config.yaml
hop_length: 160
output_stride: 2
norm: "layernorm"
qk_norm: false
momentum: 0.95
nesterov: true
adamw_lr_other_params: 0.00078
sam_rho: 0.05
final_lr_fraction: 0.01
Rows from block 3 of a small audio frame classifier, named by matrix and row number. Rows with one number belong to one neuron. Each number is 128 + 32 x the weight over its row's rms, rounded and kept within 0 to 255. All counts start at 0. Numbers have three digits each. After the name is the row's rms in percent of the matrix's.
After each neuron's rows are labels from the 100 clips, of 14976, where the neuron reaches its largest size: "top examples" is what is common among them. Only what is clearly more common there than usual is listed. The data: synthesised sound scenes: up to three everyday sounds over a background. In brackets: how many of the 100, against the usual share in percent.
# gate: first MLP gate (model.blocks.3.ff1.gate.weight, 512x192), inputs 96-191
# fc1: first MLP up (model.blocks.3.ff1.fc1.weight, 512x192), inputs 96-191
# fc2: first MLP down (model.blocks.3.ff1.fc2.weight, 192x512, transposed), outputs 96-191

gate.430 100:156090115131110086141215100106097151094117109152184083187112094152147088132166130105182152132159159165120137100125113110093163175112122144111176109130157090131093132156070075153156073193129126136123085100131097128137138141103165160096090086057077185106130119146160110114085127156118096104
fc1.430 108:172125097109117131131105136166172179152106125093104132104168097130159134132089148115180128077058080151178106147135075147082215133122149086103122113108176108131145156141090096139076159114103135147156136105134147153086177134124164105161112138118114127092130098138124108113142090140123138097
fc2.430 096:130141141114128113105203104133191137124106119136155138137140124177115081175123158099169134119121135130111109065105121132086148091137123148193125107179146087174119092159129196108076155063093080129109132119098137138124149126102099041149042125077161176143133149112115187077097152132125104166
top examples: bird chirping (71 vs 5.4); first sound: bird chirping (40 vs 2.8)

gate.17 098:111103098073143101129103107112108170171145143101123140161117115091079089107131110165160048124111096157132168169100205094126112153111133095133131176097123127112158121125180113107139083113095126153115093134169110173155150178132116074107101098074195115095154111108129174096173047129140122110
fc1.17 097:164116107171158132092099153186127142141154088071097142143134143130136094113102127126168133201153121164124144145100148055170143117145155134114180121136117096064124093151073061126148166100098165114145095093114132131079102149132129168142150124112192157158134190144180209166084116154136153149
fc2.17 089:120113088129158172168157134171090079176117163134121113146143172167112136144088104123103119179144161184159152061209138117125115160047182143161118090145103155130110126138179096125187127137110157131132149145093118087199100081179123190131137089148110155158158104106109084164086119104146163127
top examples: applause (27 vs 5.6)

gate.295 101:185086097084098181083132148131108071127097147096119103119137161112164065077174129155129177122111129147103182072091120115146115102123142131168175149079164089140125077124151129070124123098133150129164101147112140126159097109100094103116132116215120126123077095130108147132165108140083090141
fc1.295 100:096144178190166128123165076111101082063138107159085168109119083135200150162124140158107150113152166161092073131104073164147176193114117140129080103119199092133098198130143141156182110179105168118145150094182179163167123160124183170140111082110182088140120106126150092088095104087125181125
fc2.295 104:084124169086073131086187173138116135135172090111158144111096109083133151138170121132149089128166138121189127118135118150098168060149095103152074164124125128102130107159076109114137104109146170209080125069127217158143135113090139121142084137142115112154077096143073135109059139181149138132
top examples: applause (51 vs 5.6); laser zap (33 vs 5.6)

gate.210 105:148082051147182131155211142117072105142098122095130177143144047122118109179153121122150148094048127106099144165108093117128162119126151163184124143109102129079153146185102101149138102172176115100178089153105121114124083136151136167119180127132143134157159182154084097151106136133108101138
fc1.210 099:103134144159134097141219178099137127189108082113122153112129136073150115145114146135127124111103124190130138156094191119165112165131159179127169162166121121121171113124151145087139105120153106141189115148067144079159148148112134093108112108097180112127077082101082138143168042173138160113
fc2.210 095:107155122164126165179107084091095138108151129188143144142130143137123190167119129170161124158220092113113094125127090107121160044117154102066178172085114132164143128109061143214128128161061149109109155120122117200104171139113132144113148150106097063117149113166141121121079143074131072116
top examples: applause (39 vs 5.6)

gate.258 103:072116178142176114105120090091134084133154126133156140098122118152120102053079142143123103157121084145135136146147114074114137133173108101035140173112151149113122143139138163157138151115098112159092171086138057163155103123075139115124094132174092168109190126144133139053148106102155160078
fc1.258 101:135120119106082103173159186186089142120103109110085106121128150137147207106173144103137209133215094149091121091115119125095149119166118170196118089187141145152125147096156155090147128068184113116137169166150142129121061066121060161170148168086120096151121165143128129142096172134150137169
fc2.258 081:119028155148099108157125120171118091192146150137072069148122134156137058179142124048136119119072099122110143136140150217141126143122134130104093167137138126139149079133097096113085063130127109134165141113091138137181102144139152118154113132182162084109120080128134098069177121126133188109
top examples: applause (35 vs 5.6)

gate.146 099:139124157126135091103129139183055130107122085115137112117115075176189149108086138120079101134114124151085133129083142098147184084188067180088116130155109134121130100125109133105154158137085196182070167095108129089144077089161159202112076183075164109125131131139088143123183134115133110180
fc1.146 104:213165120100121096098103098126118118068132146121113121147167177156084067164122049123142106121199160174101154075138174104155110154113084094161133195122072154103113113122133070102113130124094053137134117120121089113170136150139110108159161054150099120112176156125129143127132137157152143165
fc2.146 111:111115112111126074134105106126098136114135103159054133079146139131132067126188108096184115138110163091121122103123112146122059127124114118079175072104201073148140145132143146207170102142150116181126146144104126144169146079171180148069123108125138111096114115150154092079172082093172100109
top examples: bird chirping (46 vs 5.4); coin spinning (39 vs 5)

gate.431 104:157072131117136120163091142078124104173145157092117108093131071103164150102183111083134077064151131132124151124096127153081137074168066074138157173139152114140099173128142135148142132083146161133212131113098134069139128140124113149081097129093169070117165124096132119109070118122134110152
fc1.431 110:102157146156129139154144085165094110172113135135181151130155128146112075166084110140081052111117122122167160139122088187107100109108101153088155099172146059155159089078118152142185207125114098192124089144086125165179139143127169158162181112051179105187126159153117125175082075090103146157
fc2.431 091:113152131107139084107141088196157129159108132131125128107152121142101191155116106094166060191162107099079093093103127167111145107158159129142078140175135131098093185137155089090161075071133147121133185127139162123136130103089129151142132186148124174093140144056121137129158164091163147058
top examples: bird chirping (99 vs 5.4); first sound: bird chirping (55 vs 2.8)

gate.124 108:101118105108119125128068156128092101081109148110118116157131143112147075093099127126106121100177101163101090137070182123108126169130159131102168085124146130077130091172168124108115089158112082111122085140158110137083125108146146183105045104128078106082095105147115141166140102109150110174
fc1.124 105:123108090157069152170098119135110132093113123089133198178143090064142135157142100152101155099101068107063128118078136126115083136094116139173197096165153115141167074089110116120109104169175113166125166147149141137175127077124092095099123171100147072197092204106109168178142127134115150103
fc2.124 086:066170133140155073117196078090099142165153109217112153135035109140091150100151121075136121085129176096149109103163084145154130138159148115123098195145188135137117143098103151147062163128119134130132177120121121152137151076149153110158094134136082108155071108138113173118138118133107112123
top examples: bird chirping (98 vs 5.4); first sound: bird chirping (58 vs 2.8)